A small contrastive audio-text model, trained from scratch.
Model: encoder arch ecapa_tdnn, text encoder activation silu.
Training: 3500 steps, batches of 128.
Data: 26041 training examples, 17.2 epochs.
Rows from block 12 of the audio encoder of a small contrastive audio-text model, named by matrix and row number. Each number is 500 + 50 x the weight over its row's rms, rounded and kept within 0 to 999. All counts start at 0. Numbers have three digits each.
After each channel's rows are labels from the 100 clips, of 14976, where the channel reaches its highest value: "top examples" is what is common among them; "loudest band" is the band of the loudest frequency at the time of the peak. Only what is clearly more common there than usual is listed. The data: short made-up English sentences, spoken by a formant synthesiser in many voices.
# c30: last pointwise conv (encoder.blocks.12.c3.0.weight, 320x320x1), inputs 107-213

c30.10:501460493527485474491458475473419414511489491496481491519370441448492520360380518510427534499407483506506467509453371502512522493473433399514506495408396501502504526532486464484460447499491449526458461461512541473482571485514461491433520538560489466512572486503552532446521504458576518479547495459507469513472417499394501
top examples: /æ/; /ð/; "that"; /ʃ/
loudest band: 500 to 1000 Hz

c30.304:498435498492488444527513443517456460476493530461471445466504433449495559495478462502458488492499475491500449484527449530462512511448484523518489517491485476458544482574487468471442475480459486574477508483529475492508536506582519476518580477480507456473520519470494603483530428512494421476500500530484516505453456476454473
top examples: "that"; /æ/; /ð/; /t/
loudest band: 500 to 1000 Hz

c30.81:454500504524476483497451474416478474473477422512481511472611494493497495525512513497488491477561460523492508490485540506498471472480502560442458488510535488506418474397498496491395489482495490397475484492474537433478536490383467490434373558530479481514531523420472372481507418485550433472517468424494473469372516458507493
top examples: /m/; /aɪ/; "my"; "under"
loudest band: 250 to 500 Hz

c30.17:504513463468502511489596465584497505516452586501525492516475495524491516466473471465509481492529515513487489513537466481469496549465595533537484460511462490524537555605497504510494513486506490568514466476521483541513466478603508502568619473540496509464553494572408595528450469469485471536597480561481553567499557498461398
top examples: /ɝ/; "her"; "where"; "is"
loudest band: 250 to 500 Hz

c30.316:474515489500493496511499519431537519478501455495483538495641494483485473597585499493490495480579473521485551490492586519486475495503504611464470483542597478491416491426484498523452507468497528424500501511477554455496504501428503482485404559542480488529496490461516421480541470464535453465495449462492489494440515469597545
top examples: /aɪ/; "my"; /m/; "where"
loudest band: 250 to 500 Hz

c30.167:557511500544537474482570562538452450456575605447504460443465535506499494446460511518535536513446574424521406424480457497562556551566489463548545500439449523464559501572505499542495495545492505565496542510524492488523482525566481507525601490506540499507485516471442542521455513525505509534543542553493533505520553518472459
top examples: "she"; /ʃ/; "slept"; "stayed"
loudest band: 4000 to 8000 Hz

c30.294:479523473434488484494539443472480476503475567464512520490519509533494630494478636473522438489505618484492503478507503490400542507440561547459518471581491492501577510576501512522519497477534497547527487499523473493497472465580597482571595538505503509498490491532404556527469483489462498564495479619491726511491539496480493
top examples: /v/; "every"
loudest band: 250 to 500 Hz

c30.219:562541459514467486478568614568488487411518611437477433412485549512478484478458493468561516480483579424439428397479483444563508527618470451569548450466475454438570471529485522483490522472515506542512460467494489477498447475529479473571570472494458506416444491472470536540436448490474451560504486569480504470457514501509478
top examples: /i/; /ʃ/; "she"; number of words: 7
loudest band: 2000 to 4000 Hz

c30.31:457547500422464515479470534505518530487488450518514496487509517554463414533526415522553425477520486504500511516518505510455405444528575510480491532518534482495457464521527540514505517524549560522532457505495512563551406485520489463558502449523502558521491554494486527554487502483458523540541465546482448542522550517543439
top examples: /h/; "he"; /i/; number of words: 7
loudest band: 2000 to 4000 Hz

c30.161:466493458450473439467504504494466455512473484441476510492483508477490562516514645484494456481457550501477484496466515463465479488487446461491532477545509472491480506453484516502543514481506504443510476525499473492510509464462485465485444490456461507466482496484604438500459548465461530487420477491523555502530457548518521
top examples: /v/; /ɛ/; number of words: 5; "very"
loudest band: 500 to 1000 Hz

c30.135:467514535512537502520479497424502501462514453486520496465456512498527508455459502505491498531488479436532469471502466507458439483479541481448454526480432545485464501455514488514506501506492524433501542521518466431487482522453529505472477436454524493478417493472471450488417463516458505500402520483499522513499528492516525
top examples: /tʃ/; "show"; "me"
loudest band: 2000 to 4000 Hz

c30.216:519478479524468441430498550531464489389553519424455449393500502490434471488499466484472468465500504409421443372464521469534511506524482474528531497454521454391544490523443465474530431454470459550467450452491468496428495430529484441490560488483465466465474479413441542491464503440493436476538486538483481472535471509455436
top examples: /s/; "twice"; "house"; "vase"
loudest band: 4000 to 8000 Hz

c30.164:483522497486517497495479547442523494488531472488527470460523544561478503526486554514540497479486525517487490470454484480517488480526402503485504485491524473467487487488529536518528526500546547465528506522481490494470500487449529505518444541461488555495515508511484434537517512528473515545451516516476534464502525481514562
top examples: /h/; "he"; number of words: 7; "beyond"
loudest band: 2000 to 4000 Hz

c30.282:480476471466461477491555476513508496421494582440460492429530481464471573526506601491471429483481610454459477405476511464469487494479520491494512486516528463435557489571493495473518472475484480527488498480491464487496447493563670463611560467473455492443456539432467581483479487493472497524475489585465656525532472478481551
top examples: /eɪ/; "train"; "he"
loudest band: 250 to 500 Hz

c30.12:516532523511434498443511520521530528456497460443466482456493514515451453483491504500530495438519490466447432466508515447483497502535629492483508479515494463458480551509517544463527513511481538486493463417570459463523493453504510459511516495527455509464499542497435462498496435476472459474499468487504531579517452505479481
top examples: /i/; /ʃ/; "she"; "show"
loudest band: 2000 to 4000 Hz

c30.162:514459479503515490484589514595425449482521593453469471465482491485502504453434499503474492506470579455466476498509463501481509548486612491541537477502450481484571520595487487472467506475484491571471509495490495472494431511577555470566577462536489499451494517468432587500493420536432437528598480568495559540479492506442473
top examples: /ɝ/; "her"; "where"
loudest band: 250 to 500 Hz

c30.87:545435473515471468480590515581447437447548580453437492423509474435466500498475505476489478475482613465475428453500485484513553519523447499553547496456496464457650442588485485478458472474458440583478499434477485434533492464606583456618612522506456471404494536457455600475466423505497453523517480601440582470462430515427475
top examples: sentence kind: request; "bring"; "me"; /ŋ/
loudest band: 250 to 500 Hz

c30.186:510485522465477491476563503556493511462509586498471499461517483452463527529515544499504472451518575479474497470517533472483513550503628492489506462520515460493539520566465524512489530483495559527488483516533474475515453483538618448592565485550475495466520563466510542497505482498448505532532464539519598568483494499491599
top examples: /ɝ/; /aʊ/; "our"; sentence kind: question
loudest band: 250 to 500 Hz

c30.8:434491492483575510542428478443445449503464415507538517496485500492534517456470482497481447550501427526601496538497471543486433413473447518447459513514462570502436502450531484490454505519493436481504532508509515544482518548451482530492451481487553489530499522538489477488477455554491430506429539517474452455458496475491443
top examples: "that"; /æ/; /ð/; sentence kind: statement
loudest band: 500 to 1000 Hz

c30.99:534455489511440460466576485586423438431501547462448411451485440440463545446431560469466561456482551445444405452464447471519488552470503495527511473485470448466580526579462473449390477452455465552471469455547454406456460441569562469553566475479454462470545502487528547460502375439462353488541437527490528569380418472402531
top examples: /s/; /ɔ/; "forest"; "vase"
loudest band: 4000 to 8000 Hz

c30.24:576473488504443467474563523550502492410564571433463476410433490450464474506520486461486499471443568408428430443451527465544558546512463453552535458475507447462565448534457463457526479452463404528453445434497433391462450473558508418504578504491451452372457488440434555459502501477475517486472483541459507473538425515488449
top examples: /ɪ/; sentence kind: statement; /s/; /ð/
loudest band: 250 to 500 Hz

c30.214:474512483514484492448452459457551533494486427516510516499576511509455450580556462546489483480514438503506516483430570470469489457482548535478460510481575488479458503443502475494440476523493458464509468477519573460505519516459501503481438606605514486511533508448481448500531447519548450497557513456539458517432505484551517
top examples: /m/; /aɪ/; "my"; number of words: 8
loudest band: 250 to 500 Hz

c30.14:551490471524447462468579527550466460466540602449475457424483500497452522462474557469528500466469602464441436432464452431551550573548456483549568468482459447431630489576485518496495503508484491544504463482486466487540449498573612455601574469469476509469468564476461557513455463493446473525487466593464609461487494501473553
top examples: /eɪ/; /dʒ/
loudest band: 250 to 500 Hz

c30.212:496529497477480525514487569463508533490486492461483440491438545551504524470502519479624464493456526416527470535494484470551426472599431485450468526462459510484465494483512595487540590541515460461524535491446478499591459529489517527606468479488489547501439591495451502567488484510464459528430531525447498383518507549457452
top examples: /ʃ/; /i/; "she"; sentence kind: statement
loudest band: 2000 to 4000 Hz

c30.289:533503500499449465457588535536458474451513566436448465432457504460478482475488493526498462468465579462459418439477468493520507496559491444543517510472489455437568474562469483497448474514477477596457480499479462470525497487570545483567587513462491482465482556454455589479464451493487439533512503582447544475486520543466498
top examples: /s/; "vase"; "twice"; number of words: 3
loudest band: 4000 to 8000 Hz

c30.256:564483510558458427497573547541461446467567537451479431448480510476471472463464492524487518473465509458474394468457462496614541573556430468578533506431477469460554461542499504521456482520465462551490488503478469425519525488551513479547560454452459503476479535440493534490477425470473408500498492543459464485458491524448520
top examples: /s/; /eɪ/; /v/; "vase"
loudest band: 4000 to 8000 Hz

c30.138:554467475565515453483547492564444444505555624440468472481448458466482510473467600499452555474486565465483435478481458454530552573501477476540532498475461458475618478614485439486529463490443479560457494486511471445467528507591552468471638492478510470462482486480455563461470489516505549479543535556513574468547443481470512
top examples: /tʃ/; "that"; "kitchen"; "station"
loudest band: 2000 to 4000 Hz

c30.54:453470518507443503506462470423544540483491480467457489479686472456478472587570486517467481463613441478453552476575574488497476467491507606441442517563570491475445480448455490474470478468486498466450454452533540456529516495473430458440443546527474460528516543485482473468532491448537484434486448441494432493456442520563479
top examples: /aʊ/; "our"; sentence kind: question; "where"
loudest band: 500 to 1000 Hz

c30.274:469538553527562475573457510462497489515507395504556461486510542535527482497495423554509524548515460512573490507584481556495484509501469502476470551496501550492411517399539496576464501550506529430522531579486503538505506530397465556473400474465561518556505500499519401528505490539496454515515530467516433541465613505489485
top examples: "that"; /æ/; /ð/; sentence kind: statement
loudest band: 500 to 1000 Hz

c30.185:489486494508473512466472448458437458690491450669451535734480462458451473457461435521455593478465493633457578751496485482493489469447503470466516515486469462676459433469475453479525476498493464455483464461458515517506466471454451478456450492480492470509449504630471433463469543468464550454479495482477453493514462491512493
top examples: /ɛ/; "every"; "where"
loudest band: 2000 to 4000 Hz

c30.262:457446483484488507531435464471495484647468457681503580660465479482519480487498486495449532520475431629515620651481491513447457449431477476492467490501494492688491500498453459485485460494485502498478493489497494575488517499517478499397486512485495461458477474610475496467489507529495529474478539424501468449500451517465444
top examples: /ɛ/; /i/; /v/; "every"
loudest band: 250 to 500 Hz

c30.245:503518513542513494488499466479469497496527490499513474520525506529516464453482429522472529503548503492509477520543472518447511522455549481506491512452478524527436489420486441549498454499490501425489510533497479440480475485441545516463448395442520465535394501493589434483441491497446495479418506470503445508474565490494583
top examples: /tʃ/; /ɛ/; "that"; "is"
loudest band: 2000 to 4000 Hz

c30.140:459508474481545508475518484489490500498484458484499535483459472507493488498494446475481459503449440452469502494440510459490470494493610496462484477551500502500450561520509498507438485477504486514501484494553564451490462514487422499489497550619498507490592569491446490488525442464521445506628480480508457572461485503527413
top examples: /ɝ/; "our"; /aʊ/
loudest band: 250 to 500 Hz

c30.46:549558581519623465577552490525445476483531572483614508502537548546589508487536500585518518643556580478643453497614498623472512537461471540531545613469489635487517494492531472587494498540521487480546588586479476516527520543504534637466519459478614507577476501494530489495480518572479469470508561487512538483475665498455531
top examples: "our"; /aʊ/; /ɝ/; number of words: 8
loudest band: 500 to 1000 Hz

c30.310:502454395521371458396503460461452482489542497473420493508487425437407518457482545437379534390482537455356477487434441354510527521450498490472514416500443412488537496502431432469422436408468486503425366443503495512410529416514505391438532506466400423433479455520429518420502440396516432436523450527501540472431451507449446
top examples: /æ/; /ð/; "that"; /ʃ/
loudest band: 500 to 1000 Hz

c30.309:551467439511381482406538491600497494512524594485437495509521464460403503511496511459482503418515532512397491514501472434521531530501446496581513442477501392500535550492427446484453460441473471538447409456526485450487504450500488410467535490472403421452493473490537530464507449427508435468506408479525499510478447445506515
top examples: /æ/; /p/; sentence kind: request; /θ/
loudest band: 500 to 1000 Hz

c30.249:490569524437563498509490522553495509499460496494580508504509568587525438508524444538571424540520531522580492475545500554497422463520505526478532533502504528459512443534555556511499559547556528517572512504456508535563432518509546540562508453464552567541447572470444519557479517533440508577517516555486529456508576520536454
top examples: /ð/; /æ/; "that"; /aʊ/
loudest band: 500 to 1000 Hz

c30.199:479497520469473489466521484489435460577482489538470531599485504502498520439475569508495545468547522552489515583528481513459483502486571490464484495521435485564493507509472498544500504516551534492509475564515569364522492471515574495516526515531482498541455517521623507516440531488512577513519492517549567513461544519536680
top examples: /b/; /dʒ/; /tʃ/; "beach"
loudest band: 2000 to 4000 Hz

c30.207:463469487489523469489511483448456460536499488542484518547501469469494521458448539494470539507516516537515493552499462489454456515469472529447463488512458505532458513447487515522459505497489517486485488544521528413505478497441564504509420505509502495481469557502587468485474501496493502473473489473533518513464500499513631
top examples: /b/; /dʒ/; "beach"; "village"
loudest band: 2000 to 4000 Hz

c30.107:451416511449464477496461443419504499446459534450481522442513437417477627504502681503463431478503610482487508442517519508440500433457460533432512503550522470456567450529478528500484491497475506507485515467440479484526469489526698462621531513466478485488460563468448532486525450517493472519427489584434714467523444473516563
top examples: /eɪ/; /s/; "strange"
loudest band: 250 to 500 Hz

c30.307:494454503473512492457551468552509477504484507497476476511472472467509479496513470487456496515494479462466470518541485508466486519479602477514478494511506509484470556498494487523449478482483535517490506488529482502489483495523499493473485483519492463447533489529441514460505409493468396477584488454507486556470529499498477
top examples: /ɝ/; "our"; /aʊ/; sentence kind: question
loudest band: 250 to 500 Hz

c30.226:440550555464500543532452550472624597449473381455516541439525548526524507610569496530576419486544410483506525414572614536506467444556567536455471549525582514438476566481540594531516580571559567471550505527579462545596489570517464504548533497530492571505529558436476520577514490494507502567517536519545508560525512561593455
top examples: /aʊ/; /ɝ/; "our"; number of words: 8
loudest band: 250 to 500 Hz; 500 to 1000 Hz

c30.16:459489554499436538444415473528532537532473438525467528541476499496485463484482566534488492448534431552448519534504497501474467427476651463499483517464488478523465646524489511449540505486483558492490462479627498501514471462531508443481560473574449482452518525494544503494479546465482562489597472469570500642534469511479522
top examples: "her"; /ɝ/; /h/; number of words: 8
loudest band: 1000 to 2000 Hz

c30.198:458473484501484478484479486461483479573492471545480507583505495486477537492475513510487543487497483539484499574478489475498473512487480508468467491488498463563459525459482515506478498506508534488481474529535543436513476498470540506525449502500490501505492545528578472508514500469499507485459487500529529547484490477491601
top examples: /b/; /dʒ/; "beach"; /tʃ/
loudest band: 2000 to 4000 Hz

c30.172:520475486475468437449560521510459437439544587441441473410500491467457498443461539521479473445441583470451449430451471486509538510541471464506538501494453444457596470544475456492437441479455449555473495483479488448460456469551605448546579477446470438470448496442425561474435411502467411516526501566474597463454440481442511
top examples: /eɪ/; "he"; "train"
loudest band: 250 to 500 Hz

c30.128:494555544455557463553499496524470493517475482499585517502548549573550434514510460533529425559541546543579493507562505551466467465503498540488530532492504544482496457489525510556472506529539520479526525540463480546512444487485540557509500432430540524532445519490495495529495494530443492515477514530490510478479590499507480
top examples: /ð/; /ɝ/; /æ/; "that"
loudest band: 500 to 1000 Hz

c30.188:489534525502551507526488543451475517488501481474570509478502556540538451480495430525581489558510493474574443463572479548537461461546523503462488511464451548444455476476565570550498566574562523491535512545483518589571454550462466573558460466455596565563454575465485485554465481534453440546460552540458461453502545568514474
top examples: /æ/; "that"; "he"; number of words: 8
loudest band: 500 to 1000 Hz

c30.143:477448477442503446521542431539430455453471595462495479447464439441505611450441664496437475501459639473526456467464450531445506496431456527493545511531449499466582557548500491467424483528484447534517523454496468436532469500512659515562509486459522510504516565470505529482485446526485449503510507588493640527430472481455620
top examples: /eɪ/
loudest band: 250 to 500 Hz; 500 to 1000 Hz

c30.132:456499494497504500480477430451494513523491486541490503540497482506482517468476503492458495509508490507516520528478496489461466492440459529447462492478465496538472558486494487519455491490520503489501462495510504414498497509472445481501465511489492480487515490494513477503476460449508460513439472508498485522433534486478507
top examples: /i/; /b/; /tʃ/; "beach"
loudest band: 2000 to 4000 Hz

c30.271:491483481463498470486532530515481478427465518401469457415525500493485450512515459507519447490467534446480464404447526505511458474532406488516517509451544489441560400605495507427491485488480435589487491475379488419500476501597498464604570495493499493483468556384434585509512438508460480543539487586409487382510457502515408
top examples: /s/; /w/; "where"; "house"
loudest band: 4000 to 8000 Hz

c30.65:513466465464485432485570534551442406409510607458465471422515498489467499454470504535503420482461612452471457418502474487515499510534478485548540508488488476454646400609491494460428486543497410595482483428442494461544460510594534434610619513488459502468469577482436646506476406492471427548547472619446591420465410553425465
top examples: "she"; /ʃ/; "stayed"; number of words: 3
loudest band: 4000 to 8000 Hz

c30.313:434502496498498523501440479445541552484432407471497490446515482502491435544572445517485457488476447455521535467468546503477455440471478524441445501523566479458401470418491499471486500504508480425500466472450631472512497546413459498435403602576486494548512475444541409485546509449528478440479468419482444479481474508601512
top examples: /s/; /ɑ/; "my"; number of words: 8
loudest band: 250 to 500 Hz

c30.237:528491458481467449477562545554439408414534556448457461428488472441501563411446555493488482483454564460467406441480413499531511530518465455562561487441467500456613508583489508481415477492486471593465513463509481437530484482602573464586612534535474500494512508453450601505497428529476433544538510597492577518442434499427521
top examples: /ɪ/; "this"; "is"
loudest band: 4000 to 8000 Hz

c30.266:469425497522410498471525398502470453484521526459431505490486422373479546456467577480382536481511484502434473463513476472499481539408546464538486506476486484504545597573441402495459379456435543541384461470544502466429552419562514414416568477490477400469536411467488564416509475491497452412521457459510554554499432478509529
top examples: /æ/; /ð/; "that"; /ʃ/
loudest band: 500 to 1000 Hz

c30.246:513532509456523492498528519590530490483479594494481480513528545557481437537508467550592453483464541501506495478512522504479470481557586507530516541537506498504490535563541572484509550520545447555528519506491465478547446527518546519615498438511521543501520605450476555584489492490457495544560499528481516540543528500507477
top examples: /ɝ/; "our"; /aʊ/; sentence kind: question
loudest band: 250 to 500 Hz

c30.182:471492462458516499468489475506493490464442490483519503478417487503477458498496445471470450498448435449520497475492493474477447462452609486474468473537486467489483506545519498467472516520496415537501436476497572493511457536544435517483532520584497513522540543498465529494532462451507440486600483503479463514482480527507442
top examples: /ɝ/; "our"; /aʊ/
loudest band: 250 to 500 Hz

c30.36:537455502560482416477581542568397437404558546443431424416444465451513496455445492520451514463468515387485400397518455500568560552543454451558571498415439504407574472572476445492442451485475456547477464453508476434521495457546454468539601512531473439471515502450492565486461457498520430483511484540489485519447452562413433
top examples: /ɪ/; sentence kind: statement; /s/; /ð/
loudest band: 250 to 500 Hz

c30.178:530474536490463431467485521614455423431508520459470477439463481448488482471486445570487493459479499460477438416502457523540508471509527452585536542461503484411554535618471503464417483495458538588467474434597480459513493487617454465563649538569469497459556526471396610480488408477512396524590508554532483592418413545425391
top examples: "her"; /ɝ/; /h/; sentence kind: statement
loudest band: 1000 to 2000 Hz

c30.136:529581575529615446593541474517450464494531519503629504511536537552595484484542533562501511638566541504623470514582517608462535534474500532517543604478502627502498450490516447617450457516519501488519571592468482520487504518451542620461468468445608486565465502511521448495491496552484462476493548483499527471454724482485529
top examples: "our"; /aʊ/; /ɝ/; number of words: 8
loudest band: 500 to 1000 Hz

c30.242:574488491512483450489571552610521490440528632455474485447519516491492513505490421485537475477506568469509457438530495505547567533547490522577579491471511477465511488484485534439449508497466473529482509453478464439545524486517512451553503466448475496452480549409568550511474458498478443526479487512500497441425425506438537
top examples: /æ/; /p/; /θ/; /aɪ/
loudest band: 500 to 1000 Hz

c30.315:532507551540423415455507530560492447459521459423466456433441497491479481474459515563506532441483493432443387445487447485541512517536563465548512526493472483434518550522496511451459492506452569504468470466583436450540506469530507427549545479523420484415523524457493513502478392456486389475532453493552494589452415535437515
top examples: "her"; /ɝ/; /h/; number of words: 8
loudest band: 1000 to 2000 Hz

c30.222:484503563503436516454469491529527532519495490508472535527435482478481496477481524561477473429491505541445502502500471501515514469509591441514516531454464478519517630573473512462553508468505569545490420462612496489501519462570409437463567485559445497460545503497492538505500555444498580495574451509561478662564455524480440
top examples: "her"; /ɝ/; /h/; number of words: 8
loudest band: 1000 to 2000 Hz

c30.244:400495514443462448490429445396470460476434492470477518462480499472495633468494739510485400471465593494487489462477479505426452387457476508382496519549481488480570460559469504506491501497512519509483504480471505472525483487537663487581552489476504472515461517451452527505484484520476526518465505607454694476480485535487598
top examples: /eɪ/; /s/
loudest band: 250 to 500 Hz

c30.197:567516487516475430474610560565399401477567558478490456485432520510484479406434526534536527484455583472497449503462378501544541533549479440560554514421409496494564441531502500537436503531526473543500489534465478496542444484523545509558552450461501518492438536514458524534417426488456433545491488554430548474440529551388504
top examples: /ʃ/; /i/; "she"; sentence kind: statement
loudest band: 2000 to 4000 Hz

c30.19:511510453560466600468513501523656679480533476491465531484622513507434468593604434502508516443572461522446545492452583448496520517514504563529520461518587467474434478460483482503559519493520497488489446491479603505501475497463506487499448529535448506535461497489525447489501561476516482470491485488485437470573494523685562
top examples: /aɪ/; /m/; "my"; "where"
loudest band: 250 to 500 Hz

c30.134:485501579473474465511524495500446458457487548464497439442450509488509568451451551540512475464535523455504478457564439540462499511501571512480499521523441475465563518545486509540414498520508591503505518518549473517527496476546606483513552506504468489490513505489451531515470403525493416496475500551527625506405509503497515
top examples: "our"; /aʊ/; /ɝ/; sentence kind: statement
loudest band: 250 to 500 Hz

c30.191:524462461539394492423542498522489499461527587458439454438511465455413517506507593458506509442488633448385446433451508416527510553506472510524531482507523422444571529501450495502491483415463490455452452474491448471470486403493622414541490456443432430381447487442531480468501483433485458447493440517480629518515468440479560
top examples: /eɪ/; "later"
loudest band: 250 to 500 Hz

c30.210:528513592524468416469472552538458443435545494453474422442457519483502467482466487604494524477475476435485436460482471536581528493577587441553533587479489507450537511538464473454404453496476524536482482485578484433503537491551435484460567478535468469502520473460485515458476426472494423473532508494557406581426459521460471
top examples: "her"; /ɝ/; /h/; number of words: 8
loudest band: 1000 to 2000 Hz

c30.127:538463563557461456455470514578423421522552473502467476505413479446499502417449485553449570454499457521457473503487427496562536514501576435565529540449442491523491599513448482493483485461479552491474468496647500478461504447503473443437545475559451467463552450536574465459465523465494541451591463427591481641498433513426523
top examples: "her"; /ɝ/; /h/; number of words: 8
loudest band: 1000 to 2000 Hz

c30.103:476509479436481491494482528487487467483446486494514470470497550540482468463478401487576418477496518491515484468538458502498458440546464516474509509497459480470518421520508575475465555517571489512534457466420520540551472475512511474597493498487496568508478590458455525576485464481462454574488467574442495399448502536498456
top examples: /i/; /h/; "he"; number of words: 7
loudest band: 2000 to 4000 Hz

c30.279:471433478477481489457480485445475479530483519523446465535488451440460524484477622483467533455485555510452474514482494465486501487495496472468480453497465459498536474513450451467510476451473486482469488474507477501495473461511619453523528466465468469426459494527524487457470547497450540491453459527509622540523465484484627
top examples: /b/; /dʒ/; "beach"; "bridge"
loudest band: 2000 to 4000 Hz

c30.48:466506450482447513448452479434543515480464473472479472461556498493465451532514513502497434441483458484471498450470514458475436456476465506449451493509519455486454447450481519487475531506509462472493441478484567499527545496469423483471479597606461495500565540478499480503530494452581479478479476429489433463490479539537454
top examples: /æ/; /ð/; "that"; /ʃ/
loudest band: 500 to 1000 Hz

c30.223:544541557512478538488553507629525500566528606551515534562509541557506465482499457552520521486572529564495549561573497523469563519509637499602549542511485518560546582582516468560542467489511498554509510541554475560479522478576445490513578471527511518517539478543447562503520539523527574518607524513535489591539600461479428
top examples: "our"; /aʊ/; /ɝ/; sentence kind: statement
loudest band: 250 to 500 Hz

c30.38:493435527483475430475504475594399373435474507440473488430424443433504532438445468533457470474450522464492427426486417511486498485465537450539539535469476493455570608650465472460392469479467506590485481451596499452452563483626450475512647580608479471468627461470489609465527395500567417521629491536538509627417423495425417
top examples: "her"; /ɝ/; /h/; sentence kind: statement
loudest band: 250 to 500 Hz